A small CTC audio transcriber, trained from scratch: moe soft, 149.4 epochs.
Rows from block 3 of a small CTC audio transcriber, named by matrix and row number. Rows with one number within an expert belong to one neuron, the router's apart. Each number is 500 + 50 x the weight over its row's rms, rounded and kept within 0 to 999. All counts start at 0. Numbers have three digits each.
After each expert's rows are labels from the 100 clips, of 14848, where the router gives the expert most weight on average: "peak on" is the class under the peak. Only what is clearly more common there than usual is listed. The data: two synthetic voices taking turns or overlapping, over music, noise or silence. In brackets: how many of the 100.
# router: slot weights (model.blocks.3.mlp.router.weight, 16x384), inputs 128-191
# up: expert up (model.blocks.3.mlp.up, 8x192x384), inputs 128-191
# down: expert down (model.blocks.3.mlp.down, 8x384x192, transposed), outputs 128-191

# expert 6
router.12:472552477533581450479490474483421516467490606491382517554520514500540503387540456459519502502545475423465493492550555527503549539592501506595482450510426524443438514454456520495449578533535570
router.13:466530526526515526451505493491425444426434517467481523546564506384422555467479507508502502517517506599538524490512473466498478503526521476498499524492501467512463552522495514617450509508468525
up.0:502461495457496542472657502691494523501499504476491498501500438367495433503366491500509473343532553488500502531504505491485509488484529489565447436495503501433503534508531500500523433491519450
down.0:448519476469489495452497484528448483516502518599481580513499537557497483507500490508638492453495502486513549520492489473511498484482500503493606562508500507498508524653502349581503522487502532
up.1:418500541501452596452471569461499501490546501372459665497504508495485520476438503504448525435501494500510508503389465363257482500473514494497551555364503527482498575507448532499400541458518484
down.1:506506499607429526500497520514499493632524454503408468502467493543485368494478432458480456543532500490449499557484530511472506552500494501479485485514412445357493468519445500528478511476531517
up.2:497552500498419487467527438531497515526501516546479454532503508499489536500363489499470483502509504497438481527480496522456508499421580494498612457484478500474497482515499482500518481501504484
down.2:539508474513498517494510495451450581633499496500490501501525472539515503542532527666371500497502514500580493501491558501500518487604461485504423527498528562507489469442496484425502503460496519
up.3:506459528470500494506504502486536501499602419470493556498498526496462499502494485439320402495593492500413503496507504389429483497554518475489494478568629507521497451563489364501501508510427505
down.3:335454546496500506578348538489512551495522501564401511563541481555514504472500513524543468518454415500485540645571465624504501497562474509507546539522442518500462495506543644467548512462691499
up.4:507398455537484501489495515478508447571506503494553485562471502524494600506492423504499515359450500503449509470469455475499499500494464597602507467500499486535500384540604505501524607469618360
down.4:678516575515513435504491555680417519487491452478502514490495501436502494453521628465531549540502501512506519574486588527428498574535523431253518482527519419510587524555501502498500514564517615
up.5:499433431611506449497761497482442508495550496501500402514503501494499501512497508528508509455536500494465502500583502518371504392488510541508758503530544499470496489531500485503547513532504507
down.5:509526470498508431548497516421494482501490565517539600500556529499491519602486502546559505504500482474348535740418500530509475548528523485502518438504535482499505509497499484378486584497498470
peak on: no speech (95)

# expert 7
router.14:459536503567438491546541427534598512512544533453494531458591412580534518503378505499555442549476480465492558531529532497423570463441449513495515515431454477397499527534461512522463451523535466
router.15:402563492501467579480527538542556567486462479487487504530531464501493469589442467426450497553534480386502500476518502465394448482501423552394545487482495461512499495532363479456537429509438553
up.0:540458381499498504360452455500537505477607544499443480510497499465499511450480514552415497550542478505534634498495497497502594540476502508577448501500504495500509497546507518475439400486509498
down.0:363496506508496475501496456454610500474403506494527475359469526442519480593519465534500563505493516613497447498542467525500505512430418559495663673563506539477561503493523524501516497501491501
up.1:517501482416511498496417634487559508501529630501498568501503453489511476498501499455581430496480478502453507460302628493530479463507499502428489535462467539465501385501496526538510492416499500
down.1:583519494482569589519538495498390514501500373498423449490501527503546605502523526600474432451614584471496507503530588471525530445478477514540500490504500504499508500533499500488505478734475505
up.2:473543505565542481469481540490437494457607523565500483477469467472499482439498570503464504495368543500493473592525494515582492500511401393499489500501513534457473531512474498479506486447500618
down.2:524519396424475571488481502500495500539482499496640499549499528546495524616494515515428501465548570483473569482458586500641503495496567445464533426496459472459436483498659490541444493394509481
up.3:547590497419496500538539478481473501471499503496473460655499553536520365458496497469578506537438388577362585505558509500525500404528542501524500464495485501522446523474582507493474500512488450
down.3:526481460503425502504466509450539275514438477514511471512481480499512500496467487584562499447502666509683541396398603498507473665479499522532505500501495663504516496499495473470495509486489591
up.4:523530523509501480548611518505598361504431493564491505376501508545473527536493538485508557504515521512379541464517335631463497448463480513526499495376499467507413524517480465476553470505500515
down.4:504502509464464478498474506590459391498498464536521499499498494496453506504597431605502347485515454507565509493506446501497505584504501558567436500545497601545487499510500498481543498507489414
up.5:501508535488501442475546528497502570600531502495391505493450493528464529494455522484473572500539533580470360383333392496493476521439483504435402494497500504494501676517500566496555501501496483
down.5:506496482407485469458380450500475496455477500490500442525508505468501507461487494519546500492498488490501607604674535497475497509529389564570520544510504495576551381526627500502492497514562568
peak on: deep voice (33)

# expert 4
router.8:511507468538517432409523516440639521531444556522492443543513476558539491538541497515516643567535512550450516533529558506475499474406588535560518452485466481427464526589454541499515510502496450
router.9:569501458491518464522525473440507548544495473468473492491502449498528495560525519522523450521526515452431543466498460517522464547427466461583520498497534511458500500530462475506547518531536471
up.0:536468574541504414501506500507503372498514506501481502500525504509579592512525494500495392510512396506583563498574505536466487327499494447496605452577500496536446530505476503487412500533494527
down.0:507375477520571518472467505599491551480503505526592499424501453521496449499372531499472498610363513499501531523538507540452498518460415531498503552499500508490491427432551458496499492503547554
up.1:431515500500509539595544505510337501542504416475479494455426618547525565549493600522501500544508525546501498543503624463488518451434469502528455498502496491565523490503478496500499408359549501
down.1:504508504508492418501516526560526512460360497515409496495563500512388517559528364439411584320500500504465502497509498476399490500472513500497516527557441457584501466495514491438454575513548459
up.2:602460528548408495495501499497508503511484521588499482504414518495463433503510459500490497603326464569516489646582519515459604488509539498480547599528489529491500398460655538481414543458481496
down.2:502498572422444537500491525511520472469497491485498541501569500516426394503504533539521431448489468469465483549513500492544547502458512509494523533503499431571501418571493497559517511498499490
up.3:505556506498548468500540499496494673495489501536471493535500487467512496527500509592501492523547466406501529496503494557513525432484446435502498472493477490587482496538515369583501504513527519
down.3:505494436518473511413487437497502451671502495490511411493587554489585492486473505503508537496565501497401500497454486554500504493488427518591560499479486627455490569499490502500491501482457476
up.4:497494492477413500501530500565556467506521499492638573596558528479491491484506511515438497475505611469512503504609474513420508450556494502496475511497435508562521340326504488498489491476516501
down.4:404498503499566506503452570470475497476502512608575541556553544499713655510500512533451481500564431470484498367533487483528492424567566600500508499478521495551443414523518528501430426597569481
up.5:412464480501496577386523543519529611508616501479525503586489531337536621506532501694474480429340442583527551437504495512498522500429497472501543567486498494436332509514512490498533447436519540
down.5:528507503469531529511508500503528500553478516462482500480422483500509499511509503502543481506502423425496487516426505522498503466490440599503456513416532524431500535520467519501452488530433498
peak on: high voice (31)

# expert 2
router.4:444542448496546510582469494502433526457375509517463539493526462554548444569503534552521396581518380528547449499500537500500514556505491521419488521509505434528443447481474515516458336460531525
router.5:457526557480443469435501497501461444583427564611423533422457464542461677460529471547411476441459472519462519461497539431454521452448462513504508470500530516602480426515496472525462496494539547
up.0:501500610486499425466418500514523505487500482506564490505423502519355501472492489500500520500425489506529519551494450531505627516500526497529464385499500454468485499475612495510471500366500396
down.0:514516492471475629514436441488538497511512525486508520513505501431498498573482503547378382495540498504514382434490558496483533481502534489465495484501500569568584582495505552580512502526514632
up.1:642513548515517492531485444497509503494494458502507499500555503496548532470506485588501485448596484490502523475608410527501420528500495499323490538499579588500511470463568446484523496618517476
down.1:508491553493545563536488465369504488589499611502555460499483344432384450538480494507500537504498493498502558625521513507502511503519612411484511558504521412502505587500495696451460492512537393
up.2:553539503539449463522519513525568495559500520502550500571399506447527495625500578452540499478517535497494474570489499518415501488465554487482540475488500540555638477494500567563546523659478455
down.2:318556512473522508339491500412497532500500503484500560514529499478571590449519537482553561510432475511652500487494515440587512568489497451496500524452523497520464411500500485465470500494512516
up.3:474498539527508509499507498497484498609559516505500500507522325518526557499396549483512520405421507495525512495470466485524533480472494572501494474454399470532433470507561490522521692500545526
down.3:503496499515574500501510500542565580281562494493517476432579621430499485514414515502434621501467500421500481481457500505501515499523502460458504517499453499492563493483501351472633541496382516
up.4:524486515516517498524490500492604470618499550508475496544483490427499379500495494471479498475506508479464480501536503532523562463517632540499559593511648508487556528496560504476510497587462467
down.4:496513498531433549424500672475560489505508644471499499480355502495513393512499538461523518506501496543502538479544562507564507601492474483454524394511508563531583560385416481591511380506494500
up.5:507485503464508544542475468480502505506481394395495470444518377519553465546501500531500502493501495475535498561555505498479480470575525537555500492523491557400530489504453350513619594513634488
down.5:416417491454518501475502500518569514458554565503485600535501500500570534552610419477508481524402505606590473499499488454519512498576444508491499571500483495518496513469471498342422417377495622
peak on: low voice (35)

# expert 3
router.6:543492468507505531557448556525551549493577507518484518485444492545578537494535419493488542461510511474530538521530508539441554490492457526434474551466538575457524548463515525504563491530462485
router.7:509564446475455534476477461516519491436490430559515467452493486582619389534494450513488507468495470559367440411554527510445473429530502547483496483475522507504579539432407535575583439596486454
up.0:482438573488577462557507470510450565416513466526492498500572469510516494504492509506543504435524432490555498502478500465478503566416485460500511499542509412526486489563518494479461500570675482
down.0:457478499401520469497531447477434503447459488503502492501496491500497545494470499503509576501518559513458451539501507498510559517471498495456502425494439461502458501532475521506500470488541503
up.1:621597547519527503480444473488506450536519459539500500501507483529454416377560494501397511516542468497498531553503507499511498493482419566499497507506488479461457470325471374485372521482509498
down.1:500452502506506438624578507461497464412543464469429511443501495582502488503512509502506462587504406538580493478520532476401502496495488527240515576499479500525597509488506573492503500496457508
up.2:594491519502530465398464488539499504519527611514354508497568479446500516501506499538715443487493518500465598500480532508551513494495499474498554582491471346484495500499484516500453537544488518
down.2:529492475478588514498570525477497500489393500505470513489354693528505500491486488512483496499356512501613519505490492410420454509538446379480492451502486553447472504465499501484508449319500397
up.3:459556500547499426685458509501415501474497467518495498500433494504504500551489468502500486478460502475565502508501543619539502465491501559500462422498721445508388541505511551465502450452501442
down.3:503495538533500483494560487382505505579496503500503467454440500583506546488530505504500490503506504501523478520467498385506420457500386502460478501509502493510497502500475501487464520514513532
up.4:491557492536500528524474440464497498450498664536505505414394421500556562484500577500587500611475509497519520498551483395433508498382500523509496501382575372511518533497450542499457450521537501
down.4:411526493500590486500486422474501449497522360502508536442500572500513484500500491501392524498479476491591487571483502497490504444628540480517505563501483491502512574500522459503502500588493505
up.5:447536462444506412493566503510527577602465481489474501482388332480521514577500476503490379334450557512534465508458557599519518522432511505496487528432570403577497506498497509594536477510492518
down.5:486564484481420562467512519404559499524490510474512456495517579498613437513533544495581453506417461501514488518492513428530503480525493493510489457661516477499494551592505514488458506532507492
peak on: no speech (86)

# expert 0
router.0:526576412443531506531540372532618559543518481535544526541504480515548472506470469495472540489525566405459554588536582502488488557440574535463448477519481494478529572465417463473527550564519433
router.1:556468523535528511552491548489575423519547538510441551525521595428598602471522443533517489547447480519494457516453521525476500504438519380538530484539463470567522515470496523491505405487531548
up.0:574480422522501455501494495438492500570503376564496378483521499460437515487535501505501393502500494486564539387481506461550477505635480541499603482568505492622556467531500485587497499456445482
down.0:276494477486531505494449532497506497386488517427519452477581494500441501481585491461490583586488514622519505402460394493449495455509534446561466426526461457505528501470500466503492456496538541
up.1:623504500500463513494497548539534492537557349489532616565492502468500367506500421381333481455498445498500545490505553460500495414507543511501520477546477502490440448546513466504470580512566435
down.1:434509492500421493474547467394504483508507606543530501488499435496614509499503639505503498546441460539571464534408445408464501356499500493479516524518503503428488501426535512514524524487495598
up.2:548560491471496480415499480501500495644585504515575511455518499497507469481506515498480498494609504492425615474515501496490475507446507704499507496498525495499523531521501460477580416500445552
down.2:469498487505517441511498551492425485599423519533495503562418500566504524386500508499497514493508415499436490451409459498499502495515481556395511554500493562518430383476493501501488512549440509
up.3:506503544496498485507530500488506503533491459686468424499535496504334485494527509521475549527527401502492549503484517496450493511605513528524418522554509424382473504489544475503456573441269626
down.3:500524623547471498524503527501491490377559505499500488492387455500558468540520518458541465501490534496444388525468531509581510462481447449388555480532510482600460560506513547488512397461491418
up.4:504497476508339498635495439672498477496501460520566500468489589497558500500451570546470479524501504502556518480526493459399491415466503496467482514430462533472512485476491501503515472366500611
down.4:508539508507504400483571524463489478563516483480589487522501552500509431505498457469541510603585614449489502527535434509487502527493510482574504502725482488485455507542534513473535501451528467
up.5:501503602475489495478423425553490506498613490513484515480530629520523525517542499612520512463506549487485497500566415494500531377507494534471347421534442485582505496532494522496426585519500474
down.5:506342437493479468481518433466500609514520586482495518480500499606496500535424516481504537461491519496439497505517540478439496505502491500497484501476546412499464500453505486543503501509548527
peak on: no speech (88)